config = dict(
    dataset='simulated sounds of rotating machines with and without faults',
    train_examples=39062,
    n_mels=64,
    parallel_block=False,
    lr=0.0069,
    momentum=0.9,
    batch_size=64,
)
Rows from expert 1 of block 5, named by matrix and row number. Rows with one number belong to one neuron. Each number is 500 + 50 x the weight over its row's rms, rounded and kept within 0 to 999. All counts start at 0. Numbers have three digits each. After the name is the row's rms in percent of the matrix's.
# gate: expert gate (model.blocks.5.mlp.gate, 8x512x256), inputs 128-255
# up: expert up (model.blocks.5.mlp.up, 8x512x256), inputs 128-255
# down: expert down (model.blocks.5.mlp.down, 8x256x512, transposed), outputs 128-255
gate.8 027:468479436497586524521500496515611459527620522503487489443473551558480548497539472477610447484503509398482534398521463524493508505468502546534476597483501554424492537592567513441521454523549600498491492469427511561494510571479465467530536419453623480476521479418533509581561430523588453614484472632531591458501518505596496471657567443374598465503476528541498533476441542528538556634528
up.8 027:464448548490525468481633525536508554415553430530504433525486466517488470437486570439506462535490520527577423478427443441557471499470475522512569518504557493487522378499421529499519512512562468493504539502591412540421529460543512462518553507454496527529469445564529375466541562446605552454494443525536502484449524463617534515386547549646616524488534470488481399540574457389456571560478
down.8 022:542550515495520485395518435368517510423549559515503422564463488525541456547481477395563591535545619523507559449537485517484551488528506488490481513556520486447492562467501485510481415511462516561460489484588417473499571526559482499474579449579616384466456421550459393534552436512505478501507569449501515471538488475518527497457516432580544355521526517405543500512408444447487523479455
gate.9 017:463451520591417423423462536539508485538505458499572483439461492441431564488568518545496412538449511523541452423476394416404441549510508494466534504365492534478518460450513529422509565502486548526544539445539541463515437495455525524535472592517504482415407546416524520393576551469538502566530563440486500522528496540535504497528545484600531487535538569426468496557554551498434446499441
up.9 017:474442505572447452509462442446433456551504439518550532509490448502549513484490508465491525481465488432448466487492582506399582553541445502481598490485534525493610492486538454424435478542484522573522544530492530487499466523522516599452550505611497479510499343538525561478522492474546556500627445493521374443562468463569522535468457487544568472525560501533449568513426472500476456506486
down.9 016:502542516443538543584461505633528551497432437400486459486485425477435514587545409592574476520483490469541511582578515399454353520421494561520429468521561558450399479476520470489583532539498496476508548550536482554501501602501489531525443519448418536533501523475390515478504546505578508504475465558435498505580439568533493483380511538465480420476475540414526572519545518499443547460560
gate.10 023:497460522594449498496537485477496490542514458495472454486547572646563653500485461498414548520450477541472512419571570567494413533431518496515487480478527439507529536487439455569498452434507577555567502485446541491565419496478574478620407500544573458524418494486477546553385551474453518491493472489461501483476483537469508480519518540486392498489510558453550499514467531571490449547511
up.10 024:498512531488497502526476499468539539573486576484533524514571457639453508484504571532456451507534527545501454554526601546522410439516506407459519423435403423545543434455445510500445474515519424517512467445522460487497462489425611526538472579426479531511496555462534500497477444558509547447495529519495452471486480446517550553505482483555496479581510561400419404489471573562444379550555
down.10 022:542525540612487628423534482477400497437482534506516474589513441489408490535485471476556520473552488514551593473451461502478557541435535538513512550515584532490583497513506461416555440515534422440516368537514545445501569535514475526470500518569558538540472564549504545540537519477520474560551493452496589499486454565489543464507426530539593507552436467481426449504451387474623548568438
gate.11 021:459496400533490459535443498579498545525538478502542515532526528403457543552521493433510516358427476475420525496420560542467486450575496462504530504454459532540469470505493497490500535539535458452526553516526472447367542475464444445563506555629537492534546553487522604507537500482479488467459468440501490491491512480466498554445551573476555526434463453427440485580535529563508534527487
up.11 021:479472497540640459518577515545476497502551553525524462522554486518465470518470553507497562554572563488372466460444478562467412523536479525426524453472440561419531421584535533523457522483518492477431545513607524409549520411451399476402530451511519552496606492506508399559574540448447451463448598412565458499490521447477473531500495533400504524409526521541517446589524522518561504455542
down.11 018:478593568477533499428476594389542560447541605571508464545490446533447511581457443422477519535514507462624553505490440446564525454407482580504479427555631589494569520536527470487456477525572484508497424534499427545464501504540505486509529533457543419491486492466458585531386464470445480483416526510510448544573587549485546435424563486497449565549463534498534493540500510455540489558535
gate.12 019:531531542503541419536545502517582431451482397478462501499410382464450432407381532460511506523556491592362383475445491580572519632508503577435546467498471482530583486523444474538534521474522441420511489454436531519455626464483541442462483513503596486499523465468558430478494525464514573520541538511479579449465424547484545548497477550517446523532508531549490574554468491569455426477491
up.12 017:539503461538464500488461495564483477481502485539466344529451534604563449499569450530419549474546605468580520480490497503469574538499456436479505519513509557552473443481474466554413546495495430498523537479509534498544389479516432465487531448496535521537553544445374525465501429492551461503426488472488508587632427475553423426511487555493558546521479490449456508499441479476528477564433
down.12 016:455413498512569527457413497527517557454449541443502520517496521499449583483433602429555465506496478463544433486470473530494511459504488522472494492471549555463507547567480479442597530459494570473470393535419486498405578455503518538427502532469504479509567476532514426568484594523558484513497513447452437534419477531468592589459462537449501556522498531491621468433407574462562545578470
gate.13 043:466477553586471566535606500482516466462504472450530462527505500469496515542555491505451565539526512555523461394478586456494416612470523458492428408420415428415471487521504502518588449393506544505499425446542402524459595563434485481572460582534444486542485492517445468483417441541513517469459497484472505481490458470408470528468471481456516540374541526473438560535493464526473471440463
up.13 048:523533506498525457465482443508470482456474453542495503485509561510451521519519486471532400474497470496509571563519464551492556426521458579592576523507609515510474511430546499528409526545485508508545545540501607476512411508576426476493477523486559348484506453598541523466534554483454487475580485458450481501439508498503613488469488499499527448571439512466576554497590484598565508597520
down.13 037:495498533490516508518539478544527466485528524426517498531477496516552453451498460561515612584435522498492485509497475542426507478570543481533506400583422446561520537431462530451485492472529433540418514469465530524592539520492473521583504498585424524606514428585470571434494451419493498534416389576528546488521520458541400551467407556439492565545512495568501568442457504507413506495506
gate.14 023:537536522472468497460459586496417547508597464600425472458525474431513458506540497555475429498536551469417534467540460458448496436530522443611530518473544427442578489487546476528537563492428469534532495526566523436582594490513550536483500516366512490537461423441474537602510528615402462505529555523503542580427449593477584425533480444473498408482510505460482449495523622494447497497507
up.14 018:581488477452498449507450428538457515573608470537469461506579476490449370554492480494504594470522506485564456468413485503529508499562573498503551455529451514479454602522477431487496524555441497537557454446583497583479471445529448471559529460500487467531521481546546468480585513592568449545507483482516603552510434472538478483566515407561557549588536566458507583405558594482523570550544
down.14 018:448536480572534485447532519529478473534424486489504551453540421497467535513495507406450423479527489537442515441534549518532423518500442545495542501539539517462623440545509540517454529578552512577487485437469532400517591488492442593398432474476464572441417499535543485503452540533499463474607460534468529496514407424580455552495621510556424435511514421483544581531474450501445535583490
gate.15 018:520482527463456451453531471603482572535446443530528456468535569443567475587518455536571448591508521410478557577510475460419478531535571535517437426542432473580556540547517495400549570417512488428521560508606470524498460428492466452548535533500435422521485449525514613511525466616520569471479524550507520449450558493465516555541516461537531585502520475385457433438483446522457455439439
up.15 017:525554446512545521555466586505544472524456502411482474483488557465500523419470531569560381519437518447487520466497469547585396498534515519549448531443435582476509551473500512541487423506564517547510516590490548469561401564539557414460512517552549497501506440454411585469575527454581408512460608467410402486492494520563470454496543520580499445485512482571538528558520571437514541463426
down.15 019:432412500413503581489562463461508555483448446567434521511545507539542494468425515455470530528546486503501566382551509558559448486526501503539468577533494461531482501522450575495577451541507545609489434543469562639494457408557490502468451423582520501544494438426506435483492387463516561444470522528496544548571517439570514457470493484505417601523616488582563556536504483461544520533571
gate.16 015:584448445436424423442460507563417449515470477508437544543535466476514435508420500496473511532510493559407478564469531488570521541519446471577413475462419425541504535500528542568540503537549453517569427528547556529397462475452560478458455523385469452502553486553544568536517483598592443540495504471495510480576439533499489464538526494388441557490487403457502458428544479481515557420501
up.16 013:519494521436457509485504576519494517474529442543457493472442561476471551464495382489564531498496531428491528473587433563545507443484474400393405475431517497505432488554442476490465469498503454582443516485491480458489437505435449651417560421507633515507518453508493532576508487512470649534490564422570541453559447527455465460533446481479496487498477489448391540441447530446528468455551
down.16 013:542469553625474535504433449643476575490473580594562438518445603461503587556463461529547467496520540482564556608466469516441463488573522528493500515571492440528428461488429446505490524524547541468509453424588459509416527516503471489581563557577503493517461492500495490398546604551524485437421562545462498497528534489435588514523451621460505442471527560557520464434546573512478480498455
gate.17 033:608452513472516468497562454509454621483537524481465506446522456520545535489543536533462494535498498538577473573574487521397562482461438513439565514460580422529493389595493532522457546508441449462457451605491518581521494537444585497481496488495566535570438504521474515444468521575565604533456511532555543506421472528462450517534526468490568471466447419429464539504452517504474575471383
up.17 031:524469532442435398512529445522507501571556491526512544447490444580485596604444478498468429509466459532500456453497452508511454481480378569509501554428516504474477408458483504483504355580511422438443474552502408590484443511538499461481515589426534561460504494525424475453580539498548536496444642459348598504493505507405544592463494506547495496546463528497406457433510555530491523528468
down.17 030:500566530386378564513509543558428557465479476564487528437448478515521465523482528485469495636538465556497476522471498571499529404527519451472465504496518520565369629442440520540513478459468463493497501538573520569463566530365492507445530483540616522470556543521515403606368522401522494529548447598529463541473588527527434516517425457509569489495540575421516418561595525485601494483510
gate.18 045:474542472564500510522487499464517485477528454517497528473450388492504550417487501522566404545482406592487527556500534445424541454454542533512507484458535503588520618486553541514558557463510496563506520445438530503497424567482544524547537573523511464393524562547480431518429537437441537451496476571488422519511551539523427540619575569527436445518550493546496581548504474484420485451498
up.18 040:575455561574493474521410511520491575583561485473578535494484615471561560555601520543461452480588552406552551500566488529477521588467504515640484481454370458423441539481530501520506536579531501504543523489467540502443473592542525519568499515523452530446492445539406531457523548509521490487517458393474582433445597566499440487480523567497433548543530515533525561466478502433548465484515
down.18 039:520405496534450516507475562552465443577450560442534529561500536518431504442487513574498534446449561450507529489460457508461542502560503530482523577457472491533455607458530382526581469487480506608452448410455441556480486457470526528544529472479500547540505519406504434497576446525447571479546620511430475527396436498450609549526455452525575533485448445433510428443555450445519540395501
gate.19 016:497517545431486459607502481567455498443571530523538504540533472463494457458447496586625458483525502534434495463494528540481583574456510529509488476429498519516500506574535442557534497465487452518519534564458478456483593530572476533500463426440445533518470526601495518526474414601446420550398495510427431494435521525519551478445438504507480446576529421533486442486500583440519489558419
up.19 017:510542544345541486492421599580371583479500614414561489460472455495454511517531497579523451534514456437582465530451527435432454552529518470519646524541482546504476448490478563429496455508620457600465522577471441521529501489580566595547480414509511552520484450476456582458548481573536502438439527488513509551506507527534546437507487488576569501500514520486458463540489493464540418441504
down.19 015:481555507548454527527515422492510486462484448466526542491483479464517520429593540479550471507473498482381514495492536554535483446437562498545546459544536549442499442468598441442583470527503508537466444531481487526512487510488495418539402536571427469481500488485490420492549502524549570494592477434448431452536507534566515593446499423531440615576440470480514559570575495446524456608473
gate.20 021:511455590560465453475541543468432447580531448550496462524584510488548417566490556481444468434537454526495523576550580529527411495585422540543474447577463426574511531525506524586415512471495453579537446488508499442409517463519513442449434546481463497502455415634546478530462482522410494409450440509436461601490518456521466474497569448553583461572447514492541470558601535564435523460564
up.20 023:460451567469425527607529504501472466491551446486518532492541445486526589441482564530447511482546530556432480460556465593437542472496494542507481490509472390500530529517491624530484556474477443598530544470509427485429496493471588521382513510534524502446459515518482507654501468508508448411517477552410505510431509532525491447577484424530456418561449499487507519472508506630458518487576
down.20 020:546513582432580473490598480518532519556478576516574559483533496472497530473453563476548549461478468497536422480565421503430540539502476478490554565463539458484543497514517498475553510556457527444497536418439463577460446507621510480514545501496488489496503412463451467406567462464540577503537540416533500485520507477477503493455435508585421444530461533386527416568509547546524384491539
gate.21 022:535480489463393453508432480498562599483597452550496465491461604460504520516491508514550496505551557478471542518516492589493447518476534441577489567580512555491485426548615570535486519523481535489489536501501490471467461451462427557522487445488494453539554550521448524466507542461548465540547529455615537553545482502508426501456484574490550485481401580563490493538477579551452592494537
up.21 020:447461411552502505433455509474567552474410514519508527492466550433524550441435432518540529456490446536558503574537419533402437426551539459566510442463463462552573478395615447482543413509483471501426539601457560471458436416515540491522478485474488473513586496556522445472587602559529511557540591395549458478559441539440499487434605529432463544607423543498538452519546621567448531459487
down.21 017:517571571482530533481513538465440548502497485507429404442467470472424497501448512539646449522475523574447493448454474477499474632452420521440575449420560431454458537456462509513460413441639521548597498498524381493605555536472471497603539409529512542461564555441531476519477440494416562473547539587492458411548458488562491518558564577490448488476524517494483490422467532553426533461559
gate.22 019:572547566452460517386523410512484559475507506432435486444529400456541501549478541500545522507514525458511530493558452530444490503548558482587534537475520394571630554475527481510524465464482489485472478474417503513583443525514501435466447511455415562489503459503546484599457434496491534535581473455506552522487477550584478472462426452478493512544493608524575497453489547483420515457459
up.22 019:537464503527462532551436622525468523506483491529540435445563514559491548582528543465449565519496525512542415387479476516439518416497572456381476488524466504575573416430422543541569516508512420543520563517521645551497475418553539498470504529502504496528422484454489478393556576491512443517572475497545492537461530505459504502528436585451508543461468399514479564594509533496538489461537
down.22 018:378485486496468472463538384488553511482486435535503535458513474533554497565427456492618433466432556535465543456572510528521565556483491508474530507438431513491510552514474544520483522439450522462445558439532519453510429499443513478517455576473593533458460477572568578439548549428533562528544574445436595523518441482477563555447569477529528532589478526428502466584508490410531479606408
gate.23 030:561503449418410438502570571515473502501482506453510507531457373537558500562497506511460476516493535513514504494535479550532457611409443479435496463494501542442465504535571455562521413530398432426437484500414553604421480484458642514501414572477385592543428457555510532454487419465554517492486542534493462551466567515490432489577529494491430488561501487507555505420492487546501603487476
up.23 028:565491543578569494484449460492479460475557508511520535500535534476433518452535538480464514568506488531508438517485468505563520472569518571466529468467530431555568338522489605476443563459481546542510508495501429515475435431461497518527502428459604390480542481437510485624561553572542452540407583537508481454488500471545600528434443492542534518468502509480448504470450539465504446578668
down.23 035:462518446510493523520507610534482476437528467484511528551519466554496482432474466510551572480494536465529517546549576507484575621489503502485507554481476510579481574493492487459545425516446451371569464500471508420546531467472565507529486546441390537522427400474547507420459630502514465468445461533505549483528439442422565498464485478431464409466522440615512485524510406491516536470389
gate.24 015:549469488475517478519509486572524534611428535497445490586498546540547495421472498524526544498412495496548604468480546529460469564485383522554610443584523477518454551466488507424560561427423446582449469474481470559563430498495480471562467448568596496412556494362483486435412420437443509550568450477519530545611445497463568519487469605463502480457495554596504450473457439490450513556518
up.24 015:409477503552498571506463586481567499483486484564483511506500523438447534516416545541476529442486553498484483532595522599464550496477556492491525526522473449427485522465546421453413477339508363500543529455542501511573495567553445551466459510467573491505543460432527484474551463499430397528569480460521487479494482497448647472506490503489472441470544547606515473559490490521498481430454
down.24 015:489520483335459471422435455469555554574483480472454480504410443453423524459431484531507428532515562386507486538451561501453588510529454489550492558519496466562436467433501549513566450500441613482529499593505566514474477470513469510498533562507514559494491519469443435444510462517629455536525478565507488386463431575523426497498492467499606502550515450544487509465463400540454452505525
gate.25 029:518571428440589512521414525495430412600456475503447482473412472470480509497539462529514439557529432579581528536533585476481465525500483531586468499565462480581504486550419395498444465439463507426507567509457488495549407527500446503474487488460561495511497434433462517490555478538494475552411486481481495456500434416502490576508479540459440538455479516511516561485445426476384452437438
up.25 028:525388492499515489481617483507548576422564510502554503507530535470550438495503543444402577541450599488452592523499509492502554512528461516403591509470505461483481476493555579512523485498472513492463517455524450542486604475491559532585515472501425549498500534535515499495481511533529450327623544570480536447549566463512451463536519450490549461516467482447454441465479546473450592495531
down.25 029:467443461434503491520552462493622612532517528501488485493523550499530461500466431548560513501451463527554533438492488540506452559562515502467472514540455458569467525566467434483473430535392415506479511497450543472562487480500535495485405499605487492497541555486552584540507510578459561506483539479453399438498424439528530562540555471450502430566433583479635544471551534484516465611424
gate.26 016:465452514546474525447418438481500442400530522521494456570381424496477563401510480577568562514496543544522488522441524524525448516434445470436587461491564471517485402508477536485458476431555436519584529564496471528468480526569489467543494548515544483551527572536566529506474560529448508458485547622522507496427416539419548547423518456591455496520501615375494463508520508503467485486579
up.26 017:552504539572469512473472546468465616562494500468451494509463521439530479471523547459439607485507448494546524561544488421474491457434560535509556558524606535565510534408523473529510546407469470515489494527509354424427507482585582503567506564464521483507476447445519511447504455487401472487456474504526485524628479527454421419553575550585545557574438519550545535545462519545465469458507
down.26 015:516496375525451532523477483550486573426613511495594573474494534490555514466456535513424541453468497457565502481528389515462449579443532607552472492412467423401478520433435466523445510500477512563463531490453492500611395482431398441493506576511482582579428552491501545561536432479509504473457462461432433594434546485525461447497562480466489491467491475493447524541502451493564473539453
gate.27 073:488526464413513590475491465511473528479518566567440400450548584449495525492448473404427508473476571497389489492455503623475513420453524487560504479471507529490581555433485358529510425519530424454573367528484490482499544542454584547549484512436520573466452464503573567508481498548487575563504471506481463467506475477537479509524486387543577524568488495497542540533446520443576561482318
up.27 082:496522475441561482437444455531458568584551561488527385529531463514488473462514490456548453451581521496452479459529432582414511566476486515477497470405435597481519452426525467493494529442573439536471472519505468445570528502431435536534466567475438492552499531531451493492488448579491502539471534554513497534513509606495468518464479404535475475522428583508437502406362448497539614501454
down.27 078:512502463539439464560476518428524482440514514400496570510478541482539513581471539501580425449517504548458483549382484428438539443475468464556594494511568496514495497428489499512404522538591497509568546461514415554413507509578480501535530481492537484461467457473467476444623474503470455429541567450552463487426519459585516440491533657591509476440569448551528433597530459466485484432529
gate.28 021:534459474538456531600487500476524489456375515507454594487529438528514523612611475480508436583474447532526553592570416560489573385514557498511566496503563521539483431471506522534498461457625424504521617559445565508520437475516484443476531477500503488516456564460525517414487516433548594558474482455409574497472479510470436496456482348469467522570540537561466497391492515553425508509441
up.28 021:402523499522527557454488483530506496465505380488519463498434542508534573429449502419493530449543552460379520459495494477538487475550487549494468492536482522436454604553557436442554438550541540462563538503481531591529462616480428490483490447490421493483444474500569457486505458506528473482520515511498484454514583557461515559608509472498379367499565484479504422469446468601547595524518
down.28 019:570537490486520447444541531489540485430465556509515466555542533452482499447493558528439515467499462525498602604544484547508508530484432474503477437550473434537560426495461575457372482509512472456536474505439535445537537423520496509585462544504529562584487414407520604569586447662511494490501605521491529511450525487506610467465508559462528509550466552465451491475511530546510550453498
gate.29 043:547462540452512580486405516470564545580513543580442524444550538521489455579480485475450466452437453520469487415533409549548457564556430455500448465549485540495521517522457596508495485502419547465532510554375599485599510501521527475528513445442573556505446467508520481458519446506505542507360542542509462574611429550499551511476550468516519543455504541441523520549489579465561511451521
up.29 038:468556565514615545444520518482468411476429483377576447585541478483531448490537553428436483510561485542526510518520540476504434551489433507514569518450489505482519559450534493532491479465479394497472491495624450445470445501567561473485475529515462520483507436563535525561532541528484521532525448539504466520465506416509463460471501523558477514587521491543368526442491432495494344457462
down.29 040:479479499515512555563482510440535487663518531568395517451441415480571456495459476533563552541550503532543488526467513530499579498445427499525456447504600455477393585495446453456523560545414530554542476514519450509528489573579600442510544536488555467496472479453464519390507435418393459497548521479448541483512445502565557538430419509482438425594464537440519519485495409484560469469534
gate.30 022:492428535492512453528429586563427508547468465594510448470511521412452478463475467456508487575410586519564534465534519485523427505445573466536570475547548548526496473506465541531489568484497492402454555413490444468490436449460599559533490522408497542513485490437499557576508526494616504494454446549498530540565528542460617491495443562534418468444542532502359526474497546495549573490513
up.30 025:431474466578581482441598471575513437469501529536476485429489478533457502419533455480483429494463437559583479481534472542524507484535560507467565558450527521475585474484454548324622470451539540441551547445528405531589536561463542546509461435433507470454496559483580519435552476491529513472439529489453540474551404434532564523483491514486450493527503497642410518581551473514463509617477
down.30 023:516486507422479552474461520486545553564496556555504518432519577423475457517536538482404497485432546563406529501473461568492487438493442460538472450576544520461513527456411530515519592494533484527547476461503521422453532545501439497540540489499449493519517489435453513518490494548511468434495522473421551512469509387509564514413512536426501504515527498503416490470516538319578463429483
gate.31 016:521482533530456571572520514517543473516510420466449479451438502473519509485541447492507493577394525514554580513434535482396511486451598503537507563547519485469515445512478503525577463445536468437500462524455451493572513469595468524622502490584517473367471454403478538517434478495615519701438569471545521530554486432487604498501492421535456502440535484531496467565467482543625570549445
up.31 015:556420542477518449477515512472501491487579440509556514435488349414565461554492453481548453469505558367537580443488432520574473477499481552512499531487410460479527490460360531523539464437483415532542535506447485461506466490467427450462421470441457522479515554532437481414485513476476491496443491510533618559511521452567531468620435474527484537555448458478392420507521508543437493486508
down.31 014:557544503477459538489576491553463447527563509575500499547428511570537449530464511516362541542442508536551462500492503445552507522605483436406460549541519533585459491518524479576588484490453482455443572594594560556602458469514574560419511439479488533528492570554574448543526525421576481560480460386531474474491435521506604514486432433525494434514492527496572491559529470437475513497507
gate.32 045:562469471495552497438392516502563502503506539525558525575493429499435664541561481528519493519487545517441489478520424442436521553561528498535551451519540441578534485511495493471547540414535532627484478463450525537414452499566454546493442468379512437451483560467517502558524479583452470443551504623467419514451501570531472531565452501511549467483524519579484463480472603565457547468583
up.32 041:450511443450470512561551502476522488380406516546528465469457627454519412423473526554425510541501500548622434462522584557513537486459516453432496536436485524465551521530540510445522473484450475464514458433553457455537441545416538526544605600523506520520503451508456432545551498461545509500453599440587520577547507534551487528312499510540426451429542538462524425568443513535509488480475
down.32 040:560596620446544536481477479514515521488575508550468536577498396540510532486506588411593528537454597541390469461467441576511462546511479507497526442529469483389534613374478490520426511535522568612475498444518487497435466509514563449445486515556548459559534474428505521509558360443454473499452474436506547588540593457524465564583543476518459429544553502459461495498504505482412487493473
gate.33 030:573555546476450521488469467467532464519545609458383535499522368417468527514469502504423597433474572460521526469606551573525502501508472522462499418442635539481509485453564532544395542428573473511483527568464558487452508445549494521518445463516511491583459455488480552502512437433496539474437578457462485487499553544530454494481504479470377575415501552452541563430570530580514483599458
up.33 027:507427549476437498551533502531525580419517448548571478581458544664499524446360517423573362500563527485577465474464482476499558472536456486566558505439398485564544540545516534507532513516510471431541431484473446500505483457462499564495490460444541505349551486528469515401484490624519430501577444354510534529546502471573486566472538523534469501548481519514508482496430428448487568435568
down.33 025:502516494494567523532543462556540563460492509501381605520611465527585488443488474532477469431545547498502519505536575595494475547406533580446510551488580510574517528467530499581492547564490466438475498452472510543453473579596599470490476387511559493453468423390624569501476521503546469503313464574517488513406415498532447527504501538466483521484545504552451460510549505535395521496413
gate.34 049:480564484627470566509389538487450589438550429488490400574460505608431508453426516595503518574439554566555553410493577418470471489482522607542475508479509457520553533384523453458548483497420468566484452472532507522401484496443509607477438496503510433609488541462458513514449519532518527615537497559538478547457571570559418498527549551519547493503466472489523492526516489517447483527509
up.34 043:466549486501495555491480536494537508452502487506552457535488480523468515419470544486569536545525535476610492475456590475420483503475522546528521482484513424525592589494496495545443479497441547506456513465471510529527465495531482455459489541540464522547510461392539468532540532514569508534488507525513447571369539565510430424529486538581475504542474512497555513465486503511445473485495
down.34 041:393547462497546400531515488562530552560538548495586571434500501379526503607485424487479513441506495446454527529533406546521535555455479374521464504462525451441478544542492479447520617544453582552535529470456490561455557517496437516479564498415514529474536456574436433511544474509521397468523520446480525483502413541606483468517564452478410445440462512407458498484543480494553543458592
gate.35 023:448522455412400543503445436488537564468459518443424462558445492467502476560486577535503454455509484451523514503541486592480521509507465471412446589486536566460474475542484522536457488525560562559490470486458506493473482533533416502515500449544481468586469520499533561444550594432550518496483507414500443585486537416514485518523536517440510536511476550466367507497525426416540575502386
up.35 017:518356466548465528465430524518450531493428427551524491514453426575479493593478504526523469547454434446424519529538419514545460455516533454473498472453546507578581488542534550552448470513447562526508466513467568503542520595476514529497446413546483438600512463455488598522504482479500519553525486524522476572500398422505458551637530556415490538359513462512461503573532529530496514487489
down.35 019:481432456529462542570487397469447431520418455559500573487518522411512531463529427534388445466487403490535574480425494425494501467475508564553534505435549486512468504433397526530424571559587639506532458516439465528576489542511412488486458405497439607563584591463465513524516630475455534530586519442590535519434505477442463514475499557443509566451495477491545448514478536486471499578418
gate.36 020:591539470472482456521587473541521440518424482545535392416461491431518572517463469534388442499575509534531499513581500603487481566511508470567452395501544531479426492544562503510531453462507566461552416518550438553562549510473412578531609552540572503540436553570386430450419572484487505592452476495573501497413456502496529399515458541548551541466502517500415509483543453627494396459590
up.36 022:452519520512405624421488474457462605465518544506439486543415551402573524529468544546513566508460532450452497466544529483416523558535524521572447461489514450510557536463575374471509394529432443507415452484525483596587425506483450465438418409570498546535535495381460426574449453490558572438593498479471470566466527495525479452507525520506566516568587536464502583539521610388408538536477
down.36 023:486483527549571426554517542512491515517615505502480561457464526434446476510418510435520574557490552501463562496553567455564464464521601449513472588537610454429412483517461493415588476594450527487479578568567577464463521517408467424614453517471479556541494535397461519495536536451535455529551563516426509472429521571476535475510536514496498461642445471423520511462467420609498539589529
gate.37 031:457524585522461576544557462417532462560407526501538461415484552500488531526454585460506462461677452498539505479569523502471563525390499513387517532442457503533531517451526422415441524545429480497517460560479387496442430464523482493493458566539543418484542546476487480508474477495550488579561475476423477453524489481453454473471455499525506526523498498488567464543521556475471499543519
up.37 026:596476521420508429538489556440481575433596518535573603542545450460552561512617483395479464505537574502475523501594483594485513555476423458511520496476530475494435344540540518455506460501495465483568440506481510490463518568532559477534501504523526500445473407529558469461546504500539489509564491474466473513469555579540493460512503438423560485590492486490502480563490486488555541471415
down.37 029:527535428560490474545595420514509484469561510544508516440508513483559508388497481521492536456484515594567441474592523530455454491538502500487476484575415420487449539505583508470480532515477465556390535398484436501455495445533542441463640483494459480471552456475468555475501442584533524430523501507538424470508482463509517460547536428536537425536439464488564473534562595429441524478571
gate.38 018:490560544512469537539522540575509481390434560506505508533507366528530519510480510552553449422534536564588489530582456537478454458472459503524588499533445436488540497462565543536507461513474549510423426523488490479512443477525584420540587455551479510482449519443531512453496594435434483482424542587461584527456509529468501512543532493366570425528487590524427424490555481517579557458499
up.38 016:497496437441462503592609468456562488514573461437455504441474486564450390568547561474431426517540478403407480481541492586411511443507526519470538447543507475526610576514498492439567552510528445536440513488500545538388492525449532481546560527506578473541594477441534383466423446521500529370524462582460511509473540475480578495425546471442429429468536479514483475536510541489549565462508
down.38 015:490546459529473490488441497572455508478559492470498533527458569442499522426512474550572503506539530505385453565509481512550517516497465466468574538476473602442507554523564417533586479534454495444511461522568599518564470471553505570508510351488448529482524489456576511475503542529512538565404412485496459515435482508570509449507515504555533497477610451467615438565514555515537538525453
gate.39 036:482501453434505576530553518526472560525558438515483435459519472440469427576461392528542463559600447526463538536505472432469517509496485501523353467500505531552474496514450568523547462494459428425641512466473490478597492595586486528477472518488624592554459515504440462515510498479569447473452569495481507435462497546546524428515464584471467545532496518477522429438501480553512639496446
up.39 037:489545485468528552474455542433397533555530503596492546433498624489531477510512505518553496483485480481404484426509488431478512461484503471379487530453464546527570461443463541501583499496476449472527521530462524630515515477496509449450376437469465501526459614481518516492520464547559507460452520455488497488434467534599482550591521496501502507437526556434472541442568536438502585529494
down.39 031:586428528508579457530532492434522518521474535581558527554439565545519635537520534579405532566459579480526522531495506495448539463450386505554607517394507529565474459480478530416421508437577459540493448485473485493477476489472399480452573518556420478490605537467511505529533478522505600547620548406491505513504485484479458479545458543419502521475501505502520552586470540549475458542540
gate.40 018:493497496491533491501433513526459451501506384604403487419495496505458542444472534487491497551446497523439549512440477491489523438544449521563443486516495415436510535590481485512424445472512490546536539501450504560585469496560507513481536503500543407449562525549404307440479514526538420503538478491438401473531424538569495478435536485420488498485526509506539396530560549481427546516514
up.40 015:494545558484457504435532517473525518528364525552520510554461515516454437420494417533522486444486449471535461513555527614499492501523529515534457613513437631508598489509546564554499475537516489448472526538540518468467510539477548518463480486498585452551508426473517552494563531442587415434557464479457443453477480471487509484440535516513486531523507432485417579515500579531504486451523
down.40 014:452479507534475474522465486457581520586456487457489523436472434474494516549492488531469490511467501501479545463468550474505602561504574496530465575452554528537539514467432475503570361452571508487499467519517536431475535467461439479319566540482449420486521503572535482574441534475529554630464508471584534609569535551553466433477544538538505466413507503446437440543470507513502462502564
gate.41 119:528551550453455598510472503609562549495485554515436536512435529428472543521519485539535480508515492493466491500439555572463524478544447565455429491532541469488587544531476489496505465535602515561557473435464577510419496521471365485592513486480491386460412526383496519533458533549562494540505503478518566572542486442544498437497545506509548595429423497450512602555516602539440430564472
up.41 130:511641562486446465583505452553546493427486423475504549530514527534489508474518524518452479467572462465551539516505570509533469433562467517473453487480409509407503498468487591509474521469588512525456552474494535431418507443497491489511516504556518479542442530562465536527438536524572534475500429432521543554541469538568422432505560504483520491550457479482470542552469574504577448524583
down.41 135:497475477483581550475432520490521536516529557459476472454472459433578509503428521445563484574418493459509493529475461447500516360563519409501559514512634506394510477460514487547533519546496512504561499517492551601500492552557408510428481473494521419456539469402549465484567458519431570516534484458459406472514440561553483474591485458529437466523572522477517520481512440497538509521462
gate.42 020:511483439568487488445455511409515473487494558498594466551471407553517600443477533467458398404569550488451454535604558520526370479537528483494465537398451465499520471480557420552510526535486586475467473552477518490512519529500453518509530530519450443532544490527519401547422533520503608481519547427525450479493552459587468476497516429497400470476516522513543459519502528550485521457504
up.42 016:482553527474432576534503510542523568492569507508366548473412505529544459503508521483432514468511438541465512468489482559504460446584531589452436467506402432584568546406504473439616523445417516586459523474502514421579450487500493537589447558412486530553529446437442513424431553530503482519501549513494528508457462550481505459476482563521501559525426557557529468372491450468518558478457
down.42 019:545460559484480509530447534504564452469515456541522587514559540506418571554419515457472602531442601464526507547537493562522469572461532490535466566506490569454561499535502467487546537459497395523437439536510530446410493439420575523488510457522464528449480503451596601490561495504595504482558528519532497445474436575559538511491493472505498437441420471532502517582526544540424439444493